A small image-text matching model, trained from scratch.
Model: 9.16M parameters, encoder depths [2, 5, 5], encoder widths [64, 128, 256], fusion encoder activation gelu, fusion encoder num experts 16.
Rows from block 4 of the fusion encoder of a small image-text matching model, named by matrix and row number. Rows with one number within an expert belong to one neuron, the router's apart. Each number is 128 + 24 x the weight over its row's rms, rounded and kept within 0 to 255. All counts start at 0.
After each expert's rows are labels from the 100 texts, of 14848, where the router gives the expert most weight on average: "tokens" is the input token at the peak. Only what is clearly more common there than usual is listed. The data: drawn branching plants.
# router: router (fusion_encoder.blocks.4.mlp.router.weight, 16x128, trained with AdamW), inputs 0-127
# up: expert up (fusion_encoder.blocks.4.mlp.up, 16x64x128), inputs 0-127
# down: expert down (fusion_encoder.blocks.4.mlp.down, 16x128x64, transposed), outputs 0-127

# expert 5
router.5 [106 131 139 138  93 138  99  98 125 138 140 142 127 123 110 138 143 143 137 169 138 149 111 120 143 117  91 121  93  97  83 115 137 176 112  92 110 131 132 114  96 122 110 107 118 131  95 131 110 117 126 139 143 201 118 137 109 153 111 114  91 171 150 117 137 172 108 120 134  99 127 134 105 133  93 102 186 106 153  95 178 131  94 127 134 117 149 118  91 179  97 121 119 120 130 155 125  95 105 117 117 141 113 160 131 171 156 154 165  93 115 156 130 133 143 135 161  72 128 130 137 162 150 121 108  94 112 159]
up.6 [100 167 118 157 205 155 100 148 118 136 124 114 135 112 145 134 163 139 117  79 110 170 117 158  50 153 102 132 148 126 116 135 104 131 141 106 122 133 123 147  91 150 127  85 165 121 163 117 111 110 135 179  88 111 104 112 117 151 144  88 158 158 166 101 134 133 152  92 100  91 115 132  85 103 117 111 135 121 118 112 129 127 136 105 125 113 122 143 125 140 104 118 146 104 102 108 142 109 143 111 121 110 107 117 157 142 124 163 120 147 157 112 156 124  94 128 119 129 163 161 114 154 128 149 142 172 149 148]
down.6 [155  75 118  82 136 104 126  94 154 155 131 124 166 142 112 128 167 132 105 173 146 164 126 109 152 109 141 128 103  84 133 117 114 109 106 149 125 111 128 145 155 124 128 152 104 120 126 102 140 127 122 139 162 185 129 166 127 135 127 126 127 111 111 134 139 123 113 173 126 122 126 147 157 143  95 126 123 120 103 111  88 102 138 126 120 137 125  91 138 158 130 121  58 153 159 132 142 136 100 149 135 114 145 115 121 123  96 176 138 132 145 147 150 122 187 160 122 135  49 102 111 116 155 125  82  87 158 117]
tokens: "wide"

# expert 0
router.0 [161 124  96 139 108 158 102 139 150 115 138  90 140 159 113 132 141  95 132 144  98 111  90 124 125 104 139 130 130 154 147 115 138 123  86 165 133 149 108  90  92  84  96 138 126 129 122 151 108 127 126 113 134 131 103 117 139 174 125 167 137  96 122 102 178 152 128 113 148 114 101 113 108 150 103 128 156 131 157 130 153 132 101 126 161 177 134 129  91 156  97 172  73 139 132 121 130 163 135  81 128 120  90 167 134 155 151 106 138 121  99 118 119 142 110 181 146 102 161 111 146 111 158 144 118 163  81 156]
up.0 [122 126 112 139 139 123 123 141 124  94 131 130 158 166 155 124 153 102 131 154 113  95 104 142 131 127 129 141 141 135 215 122 132 154 132 139 165 146 140 124 123 114 161 128 106  96 145  98 109 143 136 107 161 109 170 102 133 149 152 156 133 130 148 176 140 107 111 135 170 150 105 112 161 102 103 120 109 107 142 118 149 144  97 118 127 171 117 185 129 108 125 134 148 133 133 134 156 141 146  82 150 110  50 174 137 144 118 143 117 107  70 169 113 116  83 133 139 120 112 144 101 109 170 120 133 151 125 128]
down.0 [158 108 148 154 155  97 177 107 127 141  98 170 115 123 139 167  86 145 102 116 138 183 166 142 122  77 166 112 115  90  51 146 118 136 127 114 124 127 128 143 141 129 143 136  97 133  94 149 178 134  93 124 102 126 115 116 178 127 135 137 140 132 109 138 127 152 133 162 141 121 147 140 152 138 111 142 140 120 119 114  47 135 123 187 148 102 139 117 158 134 137 116 115  84 143 122 147  85 102 127 107 163 132 127 132 110 131 153 122 147 132 100 140 120 134 121 109 129 117 115 120 179 114 126 111 115 146 122]
tokens: ","

# expert 14
router.14 [ 99  98 121 140 142 146 116  89 152 100 128 129  82 122 103 122 139 141 175 162 120 136 123  93 122 143 128 136 149 150 123 116 119 110  92 103 106 123 125 101  82 120 116 157 149 103 115 170 132 154 111 123 114 115 136 140 129 127 124 149 127 105 138 164  95 140  99 118 152 152 100 123 145 178 116 103 177 107 152 140 138 118 138 103 152 125  94 118 128 145 106 126  84 144 156 135 134 116 168  70 130 156 121 118 127 166 145  71 172  88 103 117 174 111 111 103 145 106 136  91 146 121 114 181 168 143 118 161]
up.0 [139 166 119 151 129  90 111 108 156  72 172 101 119 132 111 124 156 115 165 107 145 138 129 152 145 142 102 144 131 122  94 104  84 120 126 146 152  94 126 129 152 170 136 129 107 145 147 137 163 170 127 145 133 121  96 106 107 122 138 133 132  98 124 109 120 172 119  91 144 172 104 138 125 120 109  61 141 126 121 112 118 138 129 124 163 150 154 126 131 107 102 141 144 122 128  81 120 127 117 132 134 123 119 127 110 101  89 109 116 169 150 160 181 124 121  45 153  94 112 122 101 137 137 133 107  71 140 130]
down.0 [115 149 140  97 139 182 132 109 134  89 138 116 166 131 121 150 107 133 117 116 150 190 118  92 115 134  90 144 135 148  97  84 143 135 165  89 141 144 135 125 156 104 137 103 118  93  84 137 115 121 151 119 124  90 130 116 132 118 158 134  81 129 127  88 164 128  88 146 106 139 149 109 103 169 121 163  68 128 113 155  96 132 131 101 131 148 106  74 143 134 123 127 106 119 100 155 139 138  77  97 110 126 161 122 113 121 127 139 137 194 142 121 125 121 112 132 127 101 140 129 101 130 139  89 154  94 110 124]
tokens: "bare"; "blossoms"; "drooping"

# expert 7
router.7 [ 88 133 101 113 134  74 118 112 105 168 128 160 115 202  96 163 146 124 112  78 148 116  92 155 143 115 115 104 109 120 145 110 163 128 111 137 129 145 119 150 108 135 121 122 121 134 142 109 141 126 129 132 128 120  96 118 125 128 164 148 137 189 121 121 173 159 156 150 154 174 173 119 115 152 146 108 136 156 126  69 147 141 118 130 109 123 137 128 153 168 145 136 131 110 134 118 166 161  98 126 103 166 140  92 119 163 151 143 121  83 114 127 144 110 157 106 137 146 166 142 138 158  86 159 135 136 131 131]
up.0 [138 128 131 101 131 165 124 125 109 147 141 125 175 149  99  92 128 116  98 168 127 134  98  79 140 118 124 121  96 139 114 143 133 111 143 104 156 151 114 152 170 156 114 128 136 133  73  94 124 113 102 107  95 130 141 131 179 155 117 124 125 159 101 111  72 123 116 128 133 141  91  85 122 120 112 131 104 132 110 122  98 135 157 101 118 128 114 169 127 138 126 143 138 145 179 165  93 134 149 117 114 135 127 184  96 127 126 150 193 114 115 113 100 116 180 100 144 151 151  93 131 123 100  83 150 129 127 102]
down.0 [125 128 164 107  64 140 145 104 152 120 126 125 122 118 122 148 168 143 158 150 125 136 170 140 116 134 105 118 141 140 100 169 149 154 145 158 132 166  89 153  88 163 123 146 137 102 101  91 143  92 132 137 142  59 108  91 105 104 144 115 127 173 148 138 155 161 143 116  96 158 135 154  94 126 136 115 127 136 118 129 159 111 157  96 127 103 152 101  95 124 162  92 110 142 104 123 122 120 140 135 103 115 156 130 117 106 105  96  82 134 171 124 125 134 132 156 151 124 145 126  99 128  74 118  99  94 138 100]
tokens: "spreading"; "red"; "drooping"

# expert 11
router.11 [118 122  98 144 135 118  75 115 151 152 179 107 115 139 105 116 166 136 129 155 121 150 117 129 108 148 131 127 135 125 102 158 142 158 134 111  83 123 135 121  73 146 127 188 114 121 120 128 118 120  85 103 144 120 114 129 135 141 116 118 131 111 169 154 141 158  99 147 135 152 118 116 137 144  77 131 156  98 134 106 167 150 131  96 157 104 145  88 127 187 151 125 119  86 155 117 123 117 156 117 120 154 155 125 121 147 118 131 153  90 114 135 131 136 134 119 137  91 117 101 208 143 139 139  95  97 110 185]
up.6 [101 107 133 133 131 148 126 158 121 119 139 156  92 149 129 113  69 161 102 123 127 116 140 151  87 114  85 105 163 140 158 148 134 133 112 154 132  74 107 137 150 140 162 102 102 114 126 139 121 129 137 159 101 177 128 120 128 131 138 138 129 116 149 174 158  97 179 153 184 194 115 121 125 136 173 116  79 121 137 136 125 129 133 119 149 119 152 138 106 128 164 127 137 108 144 109 137  99 148 109 123 140 124 175 121  99 106  84 105 138 128 155 159 149 120 114 102 128 119 132 126 121 157 139 129 159 146  60]
down.6 [129 107 180 142 116 112 185 160 120  91  82 142 187 120 138 144 126  85  93 130 127 148 172 150 141 108 151 145 102 140 157 172  99 127 128  98 116  93 151 141 159  95 134 177 135 144 126 144 128  98 124  97 131  96 147 161 158 101 144 110 150 132 134 150  89  99  90 130 139 113 125 145 136 113 125 121 132 139 131 135 106 100  97 161  75 154 132 128 131 124 113 100 148 150 121 159 102 144 141  98  73 136 110 115 136 146 134 128 125 133 122 105  99 113 155  81 142 136 133 117  69 126 109 137 137 153 115 118]
tokens: "tree"; "autumn"

# expert 15
router.15 [115 106 106  94 109 138 141 138 118 126 121 140 123 110 119 146 121 129 123 132 145 139 127 120 101 114 114  88 113 100 137 119 135 115  91 137 114  82 136 147 116 153 104 146 121 145 160 103 158 119 131 185 128  95 133 127 142 116 156 105 152 138 109 148 164 145 167 154  94 118 168 136 139 166 169  70 108 149 104 133 133  88 119 124 138 101 114 119 102 140 138  69 119 124 117 132 151 139 123 110  82 177 108 125 131 152  71 138 118 140 138 105 134  44 151  77  95 139 161 107  98 154 132 127 138 124 155 122]
up.6 [129  90 129 113 119 122 129 100 122 115 133 110 114 146 120 129 107 120 115 143 137 112 131 122 161  70 173 142 162  84 116 146 176 123 116 124 149  98 154 125 157 107 121 125 169 101 122 143 107 111 104 124 135 143 137 130  91 123 129 117 157 112 150 164 136 106 115 130 103 144 148 142 139 149  81 107 137 149 143 105  97 125 154 153 118 123 154 109 119 166 112 118  81  73 132  89 109 121 177 120 124  93  84 158 119 125 166 109 122 104 153 107 189 191 131 131 123 174 145  75 139 132 122 147 122 126 159 130]
down.6 [132 123 150 145 121 124 100 153 110 119 111 169 110 142 102 145 125 140 140 141 111 174 126 157 113 145 156 112 115 106 113 120 128 126 168 134 100 163  90 139 104 131 104 126 111 135 112 137 124 173 131 131 160  89 126 131 183 112 110 137  74 139  86  72  80 145 178 142 118 112 155  96 120 111 134 134 139 134 143 102 122 117 141 154 127  84 148 137 119 133 133 161 123 162 123 172 101 119  82 123 164 119 132 110 117 135 120 183 184 119  66  73 131 115 119 114 131 114 112 150 123 144 134  90 124 133 111 123]
tokens: "autumn"; "drooping"; "wide"

# expert 6
router.6 [182 132 123 147 105 154  89 178  97 137 151  65 122 152 110 125 164 100 118 182 119 125 119  80 141 132 137 137  91 114 117 142 136 132 129 144 158 107 109 111  99 109 138 147 141 137 106 179 122 117 119 119 162 179 121 113 131 139 110 176 151 122 161 126 120 139 118 121 108 130 110  87 122 124 103 135 160 135 130 117  98 109  91 110 133 121 130 105 111 155 125 169 114  96 127 107 149  91 139 116 153 158 140 119  96 169 149 109 155 110 107 141 154 149 104 116 167  75 125 135 135 110 165 155 107 144 117 168]
up.6 [109 119 146  98 115 124  98 112  98 168 108  49 148 141 138 143 120 129  83 118 108 144 119  87 131 100 147 149 142 121 144 138 157 160 127 162 158  94 154 140 127 124  83 145 142 124 179 137 158 107 108 146 121 101 154 138  89 121 167 144 133 130  97 122 136 129 113 144 135 117 147 136  92 123 118 138 118 135 120 159 143 130  89 108 117 124 106 127  72 155 127 129 102 143 146 145 134  93 137 133 132 130 136 116  97  97  81 125 125 100  98 102 131 124 109  88  93 124  95 183 104 143 179 109 114 176 135  94]
down.6 [176 140 138 108 160 109 122 194 107 112 116 188 116 136 130 119 139  90 147 123 117  99 133 182 122 145 127 166 143 175  51 126 124  88 140 151 137 161 148 156 139 134 151 121 160 135 122 163  91 120 127 137 103  88 158 104 117 128 122 131 141  99  89 125 110 132 148  88 142  88 128  94 136 131 107 142 115 120 114 155 108  93 104 131 117 135 157 115 163 118 123 101 116 128 127 135 123 105 145 136 152 120 170 175 135 140 110 139 157 125 148 140 149 119 109 137 127 147 170 127 161  84 153 118 153 157 133 138]
tokens: "autumn"

# expert 8
router.8 [102 148 141 137 121 157 134 119 113 112 140 161 122 168 108  96 102  99 101 156 141 160 116 110  98 131 111 137 109 143 111 111 147 115 140 142 106 173 104  67  99 111 168  96 109 105 145 112 136 180 128  92 148 146 105 110 126 106 103 144  99 120  98 120 159 157 171 108 144 144  93 114 144 127 140 146 147 144 120 109 137 123  97 132 149 108 150 145 127 139 143 136 127 165 115 141 156 174  84 134 138 149 190 137 151 170 143 165 169 138  95 122 119 167 140 181 154 118 158 161 114 116 133 102 149 129 125 124]
up.6 [109 128 121 107 139 202  74 166 121 127 117 154  68 143 135 111  88 152 119 123 131 140 187 120 115 111 118 107 173  94 124 124 150 185 130 122 125 158 116 113  93  96 153 105 133 136 142 144 129 167 128 144 158 173 128 111 126  84 132 105 141 115 142 110 146 175 129 105 119 143  62  85 139  99 135  80 138 140  85 151 109 117 113 138 146 110 124 126 119 133 138 125 135 148 113 115 148  97 148 109 118 153 143 100 143 136 142 121 116 110 104 166 111 106 130 126 123 128 126 129 138 151 123 102 152 120  94 169]
down.6 [130  75 109 108 138  53 158 121 149 165 169 119 155 134 142 119 124 104 155 141 118 119 137 156 142 149 165 159  81 129 112 124 118  75 134 122  72 105 137 161 142 152 128 148 127 158 149 101  82 133 128 150 161 101 106 108 128  98 131 159 124 134 132 149 128 109 124 133 143 154 170 177 170 122 118 129 113 117 158 101 120 114 112 154 116 119 123 125 147 102 101 133 123 123 164  94  89 161 118  97 112 118 113 143 113 165 124 144 108 122 126 128 117 124 115 160 150 154 129 124 170 146 138 175 131 155  91  95]
tokens: "spreading"; "red"

# expert 2
router.2 [133 117  81 129 124 135 124 106 155 143 157  92 155 132 127 128 164 106 139 140  79 103 103 111 160 173 145 148 133 129  79 130 130 129 122 148  81 126 112  54 110 110 131 155 139 129 106 143 130 135 102 116 179 160 152 120 103 111 130 139 125 121 152 141 137 127 104 148 119 154 114 104  88 121  68 132 129 115 139 107 119 141 122 100 167 140 124 168 115 180 115 128 131 117 162 133 154 139 115  89 106 162 126 110 108 174 166 144 123 119 129 122 137 145  93  74 126  90 114 117 167 148 130 148 133 170 148 144]
up.0 [105 133 178 147 118 126 158 137 131 172 123 130 133 147 132 145 149 113  87 145 168 121 119  89 115 119 142 120 109 115 143 165 195 128 126 125 152 158 100 125 123 130 132 167  92 154 123  72 126  88 125 111 147 105 155 127 129 150 166 126 142 106 142 128  99 128 150 123  66 143 118 113 166 178 152 127 108 195 112 147 110 147 119 126 123 130 135 130 119  89 122 126 139 126 116 142 150 109 114 125 164 155  94 108 114 109 103 134 112 111 110  94  84  91 142  94 117  91 120  94 113 113  85 117 129 140 129  87]
down.0 [143 102 108 103 100 106  80 135 104 111 115 154 134  83 147 151 164 153 133 150 126 108 122 117 136 108 106 141  90 143 102 106  92 140 137 144 103 116 144 139 147 126 127  70 117 130 114 104 125 150 138 121 138  91 111 123 126 122  99 143 133 143 132 134 167 138  50 106  96 159 125 144 102 134 128 164 128 130 169 136 179 115 155 154 151 142  85 134 137 127 144 111 129 170 136 128 115 158 137 118  89 145 125  83 141 175 170 153 146 129 120 105 115 144 148 100  88 140 168 139 156 183 118 122 142 144 115 163]
tokens: "tree"

# expert 1
router.1 [139 134 137 126 103 104 139 137 141 147 146 110 116 136  83  92 121 103 119 130 144 174 131 127 133 162 124 148  97 106  86 105 166 137  99 110 109 161 116 104  91 113 117  57 157 132 160 159 127 169 115 138 145 157  89 112 138 114 125 152 150 144 168 176 136 153 125 162 104 181 151 146 117 173 163 160 170 124 138  71 110 126 120 134 113 126 133 102 110 150 150 114 110 114 155 132 113 121 142 140 138 147 143 115  94 147 151 182 138 124 113 135 128 127 151 117 153 121 119 109 159 135  88 140 131 133  91 166]
up.6 [175 126 148 142 127 125  86 116 168 135 124 149 107 157 141  90 140 150 130 121 105 107 103 151 132 149 159 142 124 109 138 116 117  88 151 116 115 107 152 112 141 141 142 139 142  89  95 153 123  86 129 109 133 107 166 130 152 111  96 148 146 171 125 145 120  95  65 157 118 127  73 113 106  62 115  94 132 154 135 141 131 149 132  98 165 135 166 133 102 138 137  98 109  93 132  94 118 118 156 145 141 101 118 151 168 131 148 106 145 166 134 102 132 168  85 106 132 127  93  92 150 129 120 144 138 151  91 131]
down.6 [106 120 138 121 133 121 116 118 110 117 140  92 151 124 127 191 151 131 114 128 182 142 131  98  91 113 117 169 167 119 146 122 148 143  92 144 162 121 134 167 178 156  56 133 128 133 200 111 162 131 120 109 144 120 149 116  80 121 142 139  96  97  93 117 153 132 145 120 105 135 161 116 136 171 147 141 131 138 149  91 128 115 162 152 118 135  90 126  93 161  74 142 117 154 144 111 138 168 120 147 121 120 142 145 121 108 119 131 142 121 101 135 140 128 113 113 136 130 141 117 120  81 119  77 101 106 124 137]
tokens: "spreading"; "blossoms"

# expert 10
router.10 [122 138 147 148 123 178 113 154 156 147 159 137 140 164  82 146 153  96 124 153 119 143 116 120 130 108 126 108  94 117 164 119 154 162  99 135 179 160 141 131 114  91 121 122  85 109 120 159 154 135 102 125 150 119 127 102 169 135 122 183 145 139 145 116 168 151 104 150 110 157 115 109 130 111 102 128 167 149 114  73 127 129 160 103 135 157 121  91 112 154 141 129  99 161 187 130 110 144 150 107 162 144  97 146  92 120 127 142 132 119 104  84 169 117 140 145 132 117 136 149 124 122 132 133 126 183  93 116]
up.6 [143 146  90 149 135 131  97  44 143 144 129 136 105 161 117 157 131 157 116  97 115 116 165 139 150 134 134 162 130 109  95  76 153 130 122 131 141 143 121  96 111 125 110 127 137 132 144 127 144 142 108  91 152 122 138 142 109 134 116 103 136 138 112 131 133 166  71 144  79 143 119 141 108 149 149 118 101 143 131 100 158 135 132 115 114 165 151  87 136 142 149 171  79 138 100 104 147 106 137 143 151 134 138  82 110 170 200 122 144 150 126 139 140 117 122 127 149 160 119  99 145 127 138 153 121 151 145 189]
down.6 [116 134 147  90 121 137 125 120 116 127 114 135 153 166 121 120 141 127 118 164 152 139 111 104 141 126 123 140 177 131 130  75 130 108 155 100 130 125 110 143 148 122 161  88  90 106 140 146 108 119 136  97 141 157 117 106  94 145 140 144 102 114 104 127 148 194 120  52 144  86 141 114 124 138 110 156 114 128 143 179 111 149 117 156 155 147 143  88 132  96  93 103 140 160  93 135 112 129  95 104  86 137 115 126 149 123 124 179 105 101 141 152 119 119 141 120  87  90 178 129 128 139 116 125 161 160 100 105]
tokens: "wide"; "autumn"

# expert 4
router.4 [139 109 122 135 137 143  82 120 102 151 137 142 145 131  73 137 161 149 171 129 159 148 110 107 155 121 130 156  87 116  89  84 127 160 149 121  93 117 144 123 132 113 150 127 140 148 127 156 110 114  95 114 149 190  94 121 143 120 152 179 143 120 155 149 171 197  79 136 151 129  98 116 149 147 117 139 163  91 162  92 135 122 121 105 132 117 134 102 116 166 128 123 124 132 106 114 126 107 139 124 131 152 123 136 123 143 171 110 132  64 111 144 140 144 140 110 168 110 117 135 171 152 133 157 153 114 122 124]
up.6 [117 155 184 135 164 106  88 149 162 146 116 143 176 153 109 143 136 123 163 141 110 122  96  83 123 179 129  93 120 122 160 105 125 174  86 114 144 134  92 141 166 143 112 133 120 160  89 113 105 111 160 102 133 152 118 121  96 130 161 113 147 128  96 102 135 104 164 103 121 118 148 147 113 201 110 112 133 139 118 122 139 126 136 149 135 100 123 150 123  97 130 126 148 174 111 129 147 168 109 119 134 144  98 129 129 134 161 145 126 126 109 139 113 151 115 111 113 151 153  86 162 162 155 133 131 149 151  79]
down.6 [116 107 113 115  87 100 149  98 108 122  92 123 152 130 167 100 146 170 129 125 126 147 133 111 138 137 125 125 143 163  99 144 134 165 129 113 120 141 153 123  94 152  79 124 116 112 134 124 119 152 121 122  89 140 128 125 161 137 147  98 105 136 119 166 110  68 128  78  69 112 138 113 133 144 112 106 135 148 125 151 143 151 144 104 115 123 152 135 129 113  98 149 139 178 122  99 188  83 157 152  99 103 154 145 159 135  98 142 143 109  93 133 165  88 141 142 138 164 108 157 103  91 115  95 155 148  99 134]
tokens: "a"; "leaves"